{"arch": "resnet", "model": "multi-label audio tagger", "dataset": "simulated sounds of rotating machines with and without faults", "train_examples": 39062, "n_mels": 64, "hop_length": 320, "input": "log_mel", "spec_augment": true, "win_length": 400, "norm": "batchnorm", "activation": "relu", "depths": [4, 9, 4], "kernel_size": 3, "stem": "single", "avg_pool_shortcut": true, "widths": [80, 160, 320], "num_labels": 26, "init": "lecun_normal", "residual_init": "scaled_by_depth", "optimizer": "soap", "beta2": 0.999, "lr": 0.0035, "beta1": 0.95, "shampoo_beta": 0.999, "eps": 1e-08, "precondition_frequency": 50, "max_precond_dim": 512, "merge_dims": true, "one_sided": false, "adamw_lr_other_params": 0.0022, "grad_clip": 1.0, "steps": 16700, "batch_size": 192, "epochs": 82.1, "lr_schedule": "wsd", "decay_fraction": 0.3, "final_lr_fraction": 0, "warmup_steps": 3340, "weight_decay": 0.1, "adamw_weight_decay_other_params": 0.05}
Rows from block 4 of a small multi-label audio tagger, named by matrix and row number. Rows with one number belong to one channel. Each number is 500 + 40 x the weight over its row's rms, rounded and kept within 0 to 999. All counts start at 0. Numbers have three digits each.
After each channel's rows are labels from the 100 clips, of 14976, where the channel reaches its highest value: "top examples" is what is common among them. Only what is clearly more common there than usual is listed. The data: simulated sounds of rotating machines with and without faults. In brackets: how many of the 100.
# convs0: first 3x3 conv, stride 2 (model.blocks.4.convs.0.weight, 160x80x3x3, each kernel summed), inputs 0-79
# convs1: second 3x3 conv (model.blocks.4.convs.1.weight, 160x160x3x3, transposed, each kernel summed), outputs 0-159

convs0.15:531429541535515531488490473511563490598461457541541511518502443502515518515485511496471468509411457462591488469459497562452512592378516494465499490521551536518463481568490545507521464543447504515492496477524487535444455539491499533483509574
convs1.15:563469495580447477505458462535481508463462555499487491437501474453514514533462513508605490522463488499484431505461490433504473559478536572442520499596479509509583476575527493524526513568446498472509520531434506454470521461467527499532475468464561518501452563458508508450486603439482476547543549535491431521473489501488446509548457531518475554500480458495445528490548524554448527498456473488426529520529452530558543471427541510503544410512514490472533558493473505476447605501514539
top examples: imbalance (48); clipping (35); conveyor (35); text has "clipped" (35)

convs0.154:474485558480471491473485537543484543461480493585512455475479540410514592483459497599532482450460500532504518547477512461509523552515535489461491518520576412484588500490523500513513517553459517489559496569480562505582505484455548465459505479
convs1.154:558529461481497502503558474470599542544443501476511502493442448540474451573529510514467456461460540444514512465417533511482446518538486498502465504495512482449554523468464501454465504550487492504449471538486474534540441446485501531474463509518466528530489429532472637522428511498457501438448501582550480454474479508547460514453502450518529638415563471501541507517504563512501569504570464444460455451509469570505472452467481465468495533500430501524514510437479497516507484501497460
top examples: imbalance (35); gearbox (32); compressor (31)

convs0.74:552448506446487538514525532457541557512553533461537600550605536465508474498524512494487493521582441571488418565526503469423529523519520494441548525527449484478499508490475424468501505448445451529510459494491436520478508493508466465488485535
convs1.74:537469535411429466503490505504586453501554584572550501467537496510527521499461398467466540604480501535530480506492585483487494534441523477525546524482506472481483478591478547465475513489443488521483468557466457480486496479497601446504549514490463526524479540479515513467554501516492507477485552491445480529461480542427534493475424499530526448533509468500529411527486491467468493558509470556457449490456498491521496524508475530510522484414475445508450473497510626580490465587469492
top examples: speed: slow (60); piston engine (45); rattle (45)

convs0.151:442529468463507482481518495441523547533498501504471507501517421438494505540421474529534483452501540539506498468539559499571472582538543506423495554540483543526526516501504473463547462460549440586532516585433530482490408502494487437537493505
convs1.151:547526464458523544470524485515548521447474492449512504514530480508503554466523518423541508477510469507474450463544537523504442469486474464501463404452467523521450519521519477460458425504452454453520461599444477494447461490519470477505502540530552558569470454505438509485446526450561445452495561438571476559435532576484490462567479464469518472497497532528541474581513441443486528554437478484477489556532502525569487487450408475496519465476473562447476528489532539500401499468546538
top examples: speeding up (71); compressor (39)

convs0.106:441494564514597484549583516565509449527502529442532491493463557498493510502544593515464498514525450549534487407434512405507502505425478485511541506510427445496521516519474481503469488535501499522527483481521539491498469479458522420502499418
convs1.106:532568426541555497525583555503512525481465467471492415516536539463468428582428486413456588522501461544460502522487477481476492459493442498488512540477450478517542534534511473577473497470548475547570538487485469484574427549494556512460438554579460540521524468520472505525519520487463500510452506462592508505491514580502428485520482441500491473449528590532496525467470518542481441454519513462534511495576550491567512477532450515468512452548574481519530526479486478534541507525481540
top examples: slowing down (64); gearbox (38)

convs0.132:547484518501420511568402488521517472483509478489565473499496554505524531479478513471466495562436582478483557516468520525529481544447401523480528535565521508542434447469513447460518415484508543482560497475571543531494503523466535572500493503
convs1.132:557496534545517503492533493436473458448553578514483500468466515522484507453548440479568515512578515572492445461579536480525511511456576519492482513407472479557453450561522483536437465599478456550542529454503532510504484504548508509478494472505493425513542488494542396484506477509458490467517513547509448433502495442476484523577498463482555492545500525442456455516519469439553468471469492495493493480477500481580515498409504505504550495467428450482550503469601454527434532451490553
top examples: slowing down (64); clipping (32); text has "clipped" (31)

convs0.134:430516569506560522533462501566522491483515505530445471448497451490463479462443441477528538474433485461513508503538499451592498525469416499501492510452509644518514485471547466520411465496544502513504452455472552520452518537490515545493511522
convs1.134:504513537506500497446466595528409493506588515450487503505474583540524489464489511583470493478558498507479488486361535508472454544516521558479528517561477535399572534488515498480546499437506539506499586514494518585514496471532479473549454436560499457605534481528532428565513463462502437524611556532521465554497531476485488510493516486489530507490500500471410483549534511531496515546473562532469483437488509486499518480470491510538503472513555496518551538478549532453494471511465481
top examples: reverberation (65); text has "room" (65); text has "reverberant" (65); pump (36)

convs0.88:509554468513489475488507567492486509412484576483478500503428444532477499483442451474484499407537562517415446527439505495508463418496466505455528526450479429564500464515471520506532517459511487566495520561496509557529496434545428495499542530
convs1.88:523509551452550553502515539503467517552498456558510588511563571495452479534525506497456518496465481496518476512498527517501453514481570514447523478442494483493523456502521554557540521507504453483500528457504526546478520508582449448527489533470489456606542549446502536526544531516543492432453505421542501521490508568475411520514576572529514552569482483518544495449546416515577539576496535512519425530572502535417532499423466477501475481454485538480560442443510567510527504514524522
top examples: compressor (37); piston engine (37)

convs0.159:493498513469497454504549534514505447470490520507458504453608484525515492495533489487438460478533441445512506461554520423526475514465466493474481449499495520607444557542503525409497523523433440429534441482515489572437528517493470531523537566
convs1.159:453543517500450573467471526507527545427445404477536437563579516467582543441500467526472544483484516477536491514432538539528579516502537538500513562483516462508467520517463511440546424469431478496465466550501480561471478493432536475484452455519482494567508530542470475512576555431439449471497466460498545542498503481534554524494457501526504505475483514538476443474524500439493414509516503472600438539560444468501486473523533480451480435479506428535516471508565491446538501491466453
top examples: rattle (48)

convs0.73:448510440504487540439514533501460491465518446551476531487500491586486464490460412519463437493450489521475543538502494548492446503527470480471538509427470517434588559550472471563444473486521472448449430515466577501536557509523492453444499513
convs1.73:439476550554471447519558549456539512587500536486510473492436508502459466549492461468470438553545513461465516455494483553504526429439523565511459535600504478518466526541533492549553474530497554538506499535403507551444478486468488489489518514435508491543548433494454550494489524422477518559482484503482511556533492550541437479550500504472515556459504474576436493476412558491491451497498558479445486485571447488553455534480495495453536426476521551567515496453498514442483536589502497
top examples: electric motor (45)

convs0.12:484505510528525441498511437488490563494484508481485524537456556600476437507509547514472472516487505443509496500567475470439451549524514481494586578503470517463386467440528488565552503495522465506540489508469459500513508525462452496439423420
convs1.12:491527497499457484441458487608502454484576526466511478481471536495546529508471482493493448505429527472548460552509421600442487514509523415523493480567513516436508531478500562479528516494461484524529531455471454587477499561494545590519520484521585492480460504505518497509508456496481435544519456520499534516446503427565473464500467400547494482492497420522544389478464575541555486573474446577493558513475499569509497471498487545492520521453443520541518507497509523492481564486496520
top examples: electric motor (37); squeal (36)

convs0.101:490505465475541448502476493500505538504502529526477552521553498493487535442494546480497449475466530484482486461502494515398544528525471490520468435526487556476494414511485486466442541409562477608487478411550474462418497569539497510465563461
convs1.101:456535495470482509470444521502465441563492577534540585482434508447459465498469559517522397528465470511512539393508446501491568596506434543505459500544543448468584497500470470499545531515489499500478500436491423583496460516478537479499503511526552537540531469543505441497488466485486555484435451547529499554479456507467505416526419504571507522583458509463507474496538470499586466495528444545507473484476443497512487481519551537528457557456514524566529537520489484506519477552505539
top examples: text has "speed" (72); speed: medium (65); compressor (63)

convs0.128:472499523464454520517543518529560585428503541493459394503516481484433582483512530444510499498514471507500563492522483542545545444534544519550589566506508480552528481471502559498518513558450484514484491433485522459477525509505529541422440445
convs1.128:576511531499454480472459464527464508535467483481506474451497545510525572483568487513440478573536515472502507503517504490474518495506491483489454472466526503457513492525492510504510599504405473539520519564552432533504455520515425456466510427521501534488477540498506538437493444430412556502513486492551538558440534498570482468475482426440526410477522538481488577479475575507581411544544514477534508491470390477474474503463465529530463483455494540427553505517514429489456422509478495
top examples: electric motor (39)

convs0.95:516498542457530477471516545513492469458519549487479492480518465452500478467472498388526458524430401593512510493533380576509481460491504491454484476477470534520497520562520539493480435484545511530543523444513520462459520484600485471503465463
convs1.95:507462539502551425477513484534522518521444541614516550476488477499495493476486482499525534461544499422518567527454543510495448414554475483516534458520500466564425520427484544510504513499460532433465496438465500420464540502491480532469529442543496446539443524498499444523534537464490461565538423482519598563499505504497468569540463557530570533520544558515475490440468551523504514582475485488545448466490560489463493544526475499501538471537492423602504456481498553553520513458517484
top examples: compressor (40); rattle (34)

convs0.121:475551557470490508476504453464525475457473445470501480473513484473442522525524487424469500569502450429367510548503421505506530538444456460509477519543524481444498571564540534483516471452507555472525437475456506559443534526504504453474529475
convs1.121:507479484479545539442466488533487469468492473494520463451495506483487526507512483539496665439532510537493516460450497399528518474494537422465507464491504541490523558523503532537525471533504496516567546498540471472512581534553450496539418477456446485542592470474452458562409490546568491420410403427484476470533452509521480497540490492486450542526511442552537464492521471514472452474473484548481514477490510506497458428500511494497443519510519549480511471533530402499538531532500468
top examples: reverberation (77); text has "room" (77); text has "reverberant" (77); slowing down (60)

convs0.153:439521512568499440487497456454491529463571474492462561491526441460564458434533445491542512554422431508551489515443479469485438551502462498457484505551465580573561542540527464510530483496495495412478465481516426517474483517518502475489500499
convs1.153:511489474491525501435510510432510488478486509456509489479484498487495599476487439481500512462531419547530519448464476473558521461526444418534460465395421510571496509531522533439479509474495443520457522462534441441487478514512500485496493499531462411500496486476531482467511540572423491457423416559534461469522553578485516455460492505523476541467411467554540512437583529502532495468455484486507473501504454450570516567529459526459528514473496540479462566574488498548491480501575552
top examples: slowing down (75); gearbox (40)

convs0.51:554537511569556505461490443546489426441556497415516477439526466504533471510495514510591439474530415526515508454500463483547494543549445535521500490520425557489496523538542515497440498439504500522473531570444481542508434460493523507539548517
convs1.51:506527495550533529493496574549611527490487538520509552481532478503452544517441541480482568585475493429532488421476511474482491532484441509484446399498551493478421519494526555501541539525497465489516502375528530509516504516515506482509510552517489538491442508529407447496530421506540513477506488513494472512442455415521507508520446440537501470533475466505418524501562479494483616410493479550587530476491521457498498476571491526491534538558531513521505471474564528441523497532497482
top examples: speeding up (77); turbine (34)

convs0.99:434545534534571475448482500496490526531486518488522498553575493530514493534445464470465440576509524472447482546542548512521509397556461504465431505532526499418516464560537555527498568456529421495519463442523487545518520445502473457498457509
convs1.99:460595488443512490541497517482501560484506602498562476509518481447498535532475471466504501490443508443523505552525419482457477501548482469502460579462515617485518555512465443457485523455546548505575571534544563499475569459482506549488460474561492514547536519553492526503438377531552446537525506530532492509475451454477465461600442452512539566456501538515467551506464457550570503474482471488497503507484494525548465494471498504492527553480455460485546519435532482552504486519469461
top examples: speed: slow (73); compressor (40); electric motor (40)

convs0.92:512518493522512487468473508460509567508472475493555490480514482503503477499529526541363468499507492467436491526580500459484492509465452484566467503488468499483525489511524534515487441508500502565519437370510620525523617503486506533506504459
convs1.92:460515534494449479506535454560520453560446579523498504480460457522478518443494471519465497456481487478468477468491437459474509537530487494479433579539562481453475481500527485515478672581537492516506518371474424491500476504538493486537512527549500552497474474493465502473462485555509519485518498494514522507521528479502466467498471447499461509544493521467446544473490451500512358499521511520425476453460445508468537415497480525477539524472436564474536454532491502493408466443559515
top examples: slowing down (96); speed flutter (32)

convs0.14:463515468473536422578566511496473548489504506481498521462469517505523497514486482568480456494461574505525484473460440549464434451481505446553521469520464520520460492435491495455528466423460470465558485467613534424516591494509468505527459535
convs1.14:460506575444493486440440466439588398502505514486481460507512471443497498517449493549541470512509468513421523524536454584492548508481441509492551522514517475548489506494496484503511542516546502476517464535491476560522537473569446466496510467501490533526513517468506559467450447431395532516599477526483550504493489519515484549418451525457518563457479534472456524563497553419487463501495575484431471514572523469577463490573494518568487453452475468470476533464549501445439530542501506
top examples: compressor (33)

convs0.0:455511406455458468503554527471514485531439442529521503501498518429515480452522515478473492544494539476427531527491506555470517479542496438460430509484540498470472463512566531473506377437563498513453515552571492529436545484497497449534562506
convs1.0:522526488477533587469490496502494491534459488488549529583517538525474513520492486485504446468454539537500490545562507536477537571547423463505507535510497481521560508530534433521469499483472555463507448516432491517498437522507429483525491519489479488525513505571465494544559555591514477482410470541550567439462496537544432460521539504546527542462462568552522499478527463568505480476588489490511472571459509516476520472542540526577550465515488560420517514578427389473479510536561483
top examples: quiet level (67); compressor (46); piston engine (36)

convs0.80:562522440569584477469507476470462462470429517523487494490533461494501505514568531492545465509463501495508472533517492475551497485508457507449474453485526473501509496516472587431451479525563548543427563511462536579497413539536553415525492450
convs1.80:510482476539517468478487553557505476520540500568441464533537474422534525491494437407465532490525530555529468491452447419515495543509507475463449410450508473513530469478533531535490490505507516468489497503465507464488516455507533534518383571516449433476510484459420520509493419541487456510443445462478495565533513500444495529525433557512530519516472496540433553519494457581496568459484472527507517488503530483459549451518477554393443517523457490489511470459392544464493524412497497
top examples: speeding up (79); text has "room" (72); text has "reverberant" (72)

convs0.1:494531545495535527484530518512588490535499519458511535445460484474581549491525590453505447548505463458421447479534501612531525477486434445506458471522525470532517503541460472483457435458502493526569478539519460458468538509499469479571561508
convs1.1:523472510519476483490500453542489530486495465512521438475469530469491496465476435510499458422426498422478505481490434516520571425482527457483453448551467517476515506527510417477516478491427489434515512476489458537483469465474446536486475468469538498468491511525474494514505470506466485491493548483577530528413549419449511511534409426576451464527477487452428474461516505384608467474461476540537568455434433461515495521503473524505480478485487553423469419530506514529490480442532444
top examples: squeal (35)

convs0.81:463466523521543440549430513546466524488509469487598484523587530504504491488562556530463462482396596448590508471424495494497542469440565482480483524510538473558475495483497456478511440478515559495515480520533545485464494532505533500477477530
convs1.81:538546472418549477453474541447425465538442473420514584542537517484492484501506472479571561491422480510505494513530530559492432452479589521432553478469473494483474480451540520529518502465531512543482532525454443485481512509524499517522451523446443512519496527470549515592495522498480485461479476461501396471487522515490520499544537513512473508435493540447486481502493483494480503503427524378550489589449560490604511564513452479512443441512471522468441541479541466469516558550513522
top examples: state: faulty (86); reverberation (67); text has "room" (67); text has "reverberant" (67)

convs0.7:489457500471459490472458533512463465472477576516488505513530495474539522419499547446492485528474521506466462520476512498481397513644496515495573441514471448551498527528510526553429477510457512477494492476497438573478518495515523515582438572
convs1.7:479483457451530537482498480483454538393542513524517518514532513441498502514465499483548535480466557417543479499458478511522498496510537531530507537528490465491567568464513544438537469546564454539477536503460521474451402462509443483468503546589542438546467469571490527489545521476428551488440486491511483553433499590523561513555472498432492483465564492523497481501537540526513536561457497468591494469553392496444545489551506531541529461538554521490551507480527505478557494483430453
top examples: speed: slow (64); electric motor (50)

convs0.123:459476488479499476496512588416452465410501527434555492501468474576443547498479586532498550505505500453542560489497480497493589526448464458509506439491548481479488498540515508532512581500478450545485436482472501493471509532489526498482610480
convs1.123:560483519524479530530514521560424553457509534445549482477509421490455524448462481464594555503491499442465452573516499538549499474422469491476458547508478450557528535466533517533518570490517501445554537488534490487553514456532613483517507542482528496454560512524492480415498521507556561545561505505524554442483506529528443544502464531522492500489567548477492401474469451552556440481519550488469516551516451491472469494508547493546494594560529534472594510533506457501509516440473516
top examples: clipping (31); text has "clipped" (31)

convs0.127:488563554512508479487540476500514453519495501508403534459469446500557449523552544513539449472489413502500490514511426530541479537517456495395541469506502562506579531520492491493522496510545502483484519514505475432487447409514517424506503397
convs1.127:491485479434516594480532495491587504576452510529561479520471530504551468483484527492531552490463472507541507470493474519504502446526439469526420432483478573528502480452452570459523478551472425435531511439518452545519509507582495517465479479529513477487479493557464542475491437494515541542478514455529495513488592511531518462586419456495637482444470542522568515502486456489452616566454491518512505539481484473513526461509478476523505486451436485535431466474566509520508495527510520
top examples: speeding up (82); gearbox (43)

convs0.42:480470455501487503437495531525519512526515468570480489445526507506505521480622534522460495435498574461491541533526434560494470479478467508572532488485484462493531476483514409459511513490489497498506433356493518489548579455568502514483506523
convs1.42:607522441522517493550563497507615468491521452415478470490518477465529493448432489476486531452501486522524493429545597501494572571475466468476473531521528501470461521539515459496468609566538441508513528385508473489544509473524535465539545588499424502520564465550511488547477531451498487509510442486465498482499462504535471494496428507527493493475537510474472515533524483465546445473469450548500550527524500496477502453532466501529419489501506448458479565433474473472522524476518602
top examples: slowing down (89)

convs0.20:500524465541528470527512506474472513431521549519444509565510525504472476489524534468505498485490417436501464496504451482520510509485573561580589432572505387512558597505457450530470497519507515526461469520525517508470576473504500425484481507
convs1.20:540552554489414480473495490493577494497485543571499496426449511487553478518525465533519534556448540515457512518474487516517467575561494504487480562464571557481469501529475530536482530458502445461544525542551489500556509475541516511444544484494492570532471389538518544453459504455445516520457494527503465477493535476580531554441555418440529485467503446537538525573475483436541456560556472473474543477580536567498499424529525473543441489561509568489485475538511479495460522446460497
top examples: compressor (49); rattle (34)

convs0.69:511541493503518506558647529501501479498517546470527414507469545502529493520518522445476494447488425457479499506502451481505437488501516542454441538537511559503502507466486524518433397422507468512442493511551435501539446559549515490494468526
convs1.69:464490468510508566454520523480580557518453476512541516499515457537473548548493475475481563521531537524521504507537487531555456386518463471525514528439487457527490615466504483429488427530436551476524463541451560539516513592517496490496540505622467536470510498460484494456508546544569490501441512500439541552474513532475439537612467559513508562454456476494528519493495513515562420461520507507538448551533542475513487497528456458510537510536514488510485473551575471502555489460537461
top examples: electric motor (35)

convs0.91:511543493476512476469482504499488464521541472491476530526518508546450552458505493426500543480455489436492521443467505474472460570434461520515470521462530514520453557478532513495432511553479527555548504408472544378462505568526423491498424439
convs1.91:497467424556392504496554533436492474498531443555531494462483496476537542510471564492587534519487449443524476539490443519533552500519479462506515530542483506498504476516492472449433530400410594493504436522599568474527477514480525545468498478514518495468473481448548408473501468474484507493535505519475521531440474543529456504523478517458481451453462549450507521615562441525469475512445467517505483517473546498516516471506529489513467525512548523473453474572483512489526562522621511
top examples: gearbox (36); thin (high-pass) (30)

convs0.108:505546557507498444496517538495551526454530444473567476457498519511492489444542510526453491584499501519615427515486541499522475474615480498508466449476423477486496481499511585464428540498481473451492465505453467493521487418475514480558480468
convs1.108:494411495493580479572516515525567483527449498453476442427456454540544507501537520463481504480514531518540472502425534475476476447456468475503619488462507546481479452459504541489533509497448538505479424481484481483502501527543507473544544496412441532502472564530451458506519528486555517499554498559485490501485484445397488510507481498524500445503512409450505507494500524523515533494404540452501427553514569484554609541515484459505471560582534491456490490520512588480504529565489528
top examples: state: faulty (88); rattle (64)

convs0.110:526524508465459459531489514470503511428569582462442550476543519518467539532534470484502495415451526497478498478443538427469497456463452517499518503464460424519430488522526434441510462520504501466531509588461501483499539582450482563477472570
convs1.110:458525450509521529551502486441516560519499551436517514505470525504468595511534525423518443523510542513518501543477487485519526552472529386512451535531524508444479468485451446489495505533530513475496418546544494519463525484497432466511526432498552483510472536495502497442515529483468505532497506539419511505475391522498496522569540532495488441442519591524487456483421552506624505412511520415494504540563525485529501460542436485577519507577485514491492527517515513490531531540417453
top examples: gearbox (32)

convs0.11:512535465473536506528519451532403494517443454467481566540456484494506509537520496573488452484465502469508471515472484456510486537591509495593483514454517533447409548471520496473443495462580535554454443448498484515457574506467502442562503524
convs1.11:501485434407511398546540599540513496491573510420428518490504529446452399549457451471540515503469491509510427556471516432478491512527478524509511567535487481505537492492529460511519516558529533511482491451498542478475497485487481489471465456417489567481466491443442486521434434470539527466490542471445495563503533501448457403424502487465495512497486406474487499476475510499456478535482500462532486475448530488547522448569551451500514452455528473503480540455547499434488554522550554
top examples: slowing down (70); thin (high-pass) (42)

convs0.56:542548541493484467492460512495524538486507574484576534499509531531504455483443542593558489575447457474492450485435421567509537526464571503447458497566475480530530532456516447488493411484432518529486540536496488503488514507543476456470474438
convs1.56:512506531544551556530531525534449535523512545607491483455481511520545496518554518420508570506460502539545511521504547541482523580489465414450522426471498501523486497493509551480494451472544535491468487511514503474531453513507498490511514434509458468513555502477555503486442547541468545511438628495519540463467487518452515436538459480521498464489549494520484503512558501577460563533485434465488405517491547516477468516436536559551603463548524492434530495484589584493488552455467477
top examples: clipping (35); text has "clipped" (35)

convs0.136:563487514553515530528509580478511443493468514520437505505528469463529504449504511526524470579463470513532505413480472574572467509459423430520455492478496547594561463500452560478489565554476517468532579518532508459481510503499475471447519531
convs1.136:460423497512449459502523518479521475502551509546555532569482492440521478495486445505541557505506497567502457486533469458505448505474440574476504449505506617518530490544439435509536472453547514489517482461531528531480508438513563481495430528478490558509464424484497494446399511514534442528419521509488432549528470472464456453525444463494467526494449513490521460465491472537493544552463473408534503468520490527495500429560483387496472478578495488433522559517551421505526533489471538
top examples: speed: slow (84); compressor (81)

convs0.48:528514467463543461474575546518451454501497538523522549498483493523542508472553480459513521442501526476386442504449451537573479544472449483432553458511504521524475487523442493604490532529532477490520540496515410509481498504516482573425490558
convs1.48:571492497459527544476547524466493514558486504490519526500465457475535436541455572455494498496496442476454486481570408432528500455557555532492495524476478479500548467460468538545497522515546503505419501530543444484493454521531478522491404470433439507516493501495465549490394539496574498458448554505543459516488509543495418536516471548449595539443513438481496478520450467449514491453519492604479537488450528499522492561433439523508488497475484546560577495479525538523452497533548558
top examples: electric motor (30)

convs0.45:511490518501453551574587464467539463450483479611491498541507540448518470502492535434533513462472488511531456440448559482485530445545501495558489511538596503473473485467525480455474503568520536525454507535513506560519523556450525542545524576
convs1.45:456382424493459480502486483505545463450507461484539484566491467524471508483400498439447491472464487418523479471413459522542525435454462466459433504474437451471534419576487470503476444468465484473496483452492504450446462487413428460509483508503493562448429463482493416484417457523467459425502457517488495488494550492491454442456461492550484566497469535519477479501587448482538561465458491521458451509502501473527549491529482494485478493478462442507452492497492482495438465492499480
top examples: electric motor (56)

convs0.58:588497482544553499495500558461526519473529563515512510471471417550502432521484516531531470457513526530472469442498530519544543531500493450512465440590481520439514517558470495515468480597544471460427587500460483485456497496566448503552460518
convs1.58:470559499519520511489591442502485527469478457482421452474465543475491516525490557475523535458470544521518468502403501480475482467486537459503508483572480553474529569475453486438497472439518504505566528465458525491517525528550485531618467467512480475486497450482485481610497476562545503454600535432476420506474515526430502491545575464476468527509529498462489505539502489477536551477490438505508517521475496438512535441397531517492480602486490486586545520465463522481535570518512439
top examples: compressor (58); piston engine (34)

convs0.30:488445465504478535480452456445492522563442571437529515504548467478469564512518453596481451570452549488466459511503429556507560496468507490496506531517493507574496509448453519442532496502472468566545534501497494473484522520537526599477555559
convs1.30:481531481499472465470500454425447466458483587556493484512555557514477496533465557517486508501487544523473460540541477561499479452522611568474515492518494504528481531549468569564525529494517460554480471552497479549525482493543548515502515529466454490460562410411498440534449527437573563449495476525478480441528501502448479514534450543487558527466521520438466490482507527512530495494514470512504559501479601471565456425454413480492533551495477487563426492526536470558512551497580499
top examples: state: faulty (92); rattle (85)

convs0.82:510469491545528449416474495592486479482539542542501504526513519453498462469564507490487427553497446503503462535480520549513457546494520570481478437421454530461515500562540467469492487568431448535523525509505433528491440488405460517558473512
convs1.82:478477528464487451439471488512574518500394532520491479482486533503594497497544538499471495452536531517481537525445573504500481573569513485557487490571525555401426497528468452503504526511483485466498450496453494481437565502482473457450457521499428491447439556509572476459502479516586479438459515499475470505488511422401463499570482507516539481507427514538528498546506479540559541516543550535529508489487512505539496450511462462434545484576451496485473489547440516516551545410497521
top examples: speed: slow (68); piston engine (47)

convs0.125:515479555552468565592481489507491543474464495545491530527526563460497455512487547449506504519530446536481474469446491445442555518569593503472545552546546550531553489494490436530525498573464483558522554513524457460528517514478511467478406519
convs1.125:453544552488469493485534457469501479559464489580461459509429493506537496499487483492490512468488473534478496490480446479565545410547459496417496404509512443464517485490511506480473418491487454518531452438453441452536452507520511456428511567537528537525538488493458535517500492429413556470457489511552534473514589488483521475485458491540443534515487529523517534472477505458540471473496476511493479422451474482485460465428515471471524494362623489525515421508539534514461459440514528
top examples: compressor (36); gearbox (35)

convs0.35:584538534473498451497540499433469508460514479542447561471488524436545505473505464525462629535496491459424507520523441498471537533526516528456443487547445508445495528489462529548504528552482490607538497473523458460499506523506527458422524474
convs1.35:526384474495572496525461475515515502453418537472473462536484425558508487494564558493438573494489513534527575469393541494471444508468437596526511469504411525480492516512479579444485530516498480485518458486496535504489532513509525491528478415467471473461470497462438444527530519507542498511523492489562451517528524505586449541444480496518486502501473494504497559533481544539526481578430545511510491507497531579467528602532515510494495520488561480511439495587532533490436491427509518
top examples: state: faulty (87); rattle (60); squeal (32)

convs0.60:477551521508585462501503495470539466457561499453442465478510457483518551521525539566553514498530516436542520544515539441481421488538548518497433487482537455495551498535591480497488509550588464476486551552464506477487433474439563497444495458
convs1.60:493539397511478497593493547505508533534537453483575531527473522494492523477462487463506542433488536489482519501465492472487493519465502486470499487439476466493531479468427491541477507463500498411521444500529479563427490493468494534520468555472490492480479484562449580448481524518552503458523508543482602428468501490532442479434503510526506474549531437535492485618441468485495544438547486411523505463545510512456564515495505520528498574491544518550604507383571505517514446479501531
top examples: rattle (34)

convs0.140:498559481503558471498509495520577499467509509541529526583457500562462565537449495522477501455466487482489564514484441424486474495513448499543469611419532510518507503483514518463520492536541518592512494454453423486522542485550488401505474518
convs1.140:485496475488477460530512523580528549464496417618544456508470541560537422528446522571434474555491572503522517479540429511508485481512468597585502545476496509495531474587474545434495499502462421486489496556486535558470498550575498492503484510484595466519512457592498474524483491442524538538503504433541547539499491534513507470510454426498530474469511505489503488528477490483473502419603535458518534493496456525537474437468537532456471547547484447474506527491506446471480467499470459
top examples: gearbox (43)

convs0.26:478494434466467465530439488426473491453488509520529515544519513512460536472500457403490478481485497470483535486470409504464589569508516479543470479417562559555544543541531539498503525419480516525503431496528553531439509563556522523478527493
convs1.26:482430557517513466473511480473459441530522473463591490480504426490455492460467559452530499542474534448533467574536474398564424494485500526410511535482505534557511481459475557385477529495534456482523499522459538462520513520520466544495502453480430513503547477468464544454455464474447566552458452509457491435448494639555503498497500468428466485484531499507454507557484455490478496512466485492541489462553503543499502521520512491463547423427509498457523444519485481534461494439465468
top examples: state: faulty (86); rattle (63); piston engine (36)

convs0.13:500487462411442483525466569469492499527465528509487514556491538452498480515526472492550542462518405490484453494517466370501438523422455549457477530439464507528477566478525509488484465516539435454497505589490467455553467532484526508477461512
convs1.13:475462544567501574459544466524502499523449568489536515557444484536473539411474484504503434475540543497594495467441478480529558554519536525541517494512533477471547496482510500511523400534475457511480576581491431464505527557509507542558502496563460501479562469477498434472514490523474536601474457456545479462511477479501501487468510492460495459492462552455480484505497531501509624421477511521510466435453528476470455459474576489563450532500538412514473479427540506537480469558521483
top examples: speeding up (74)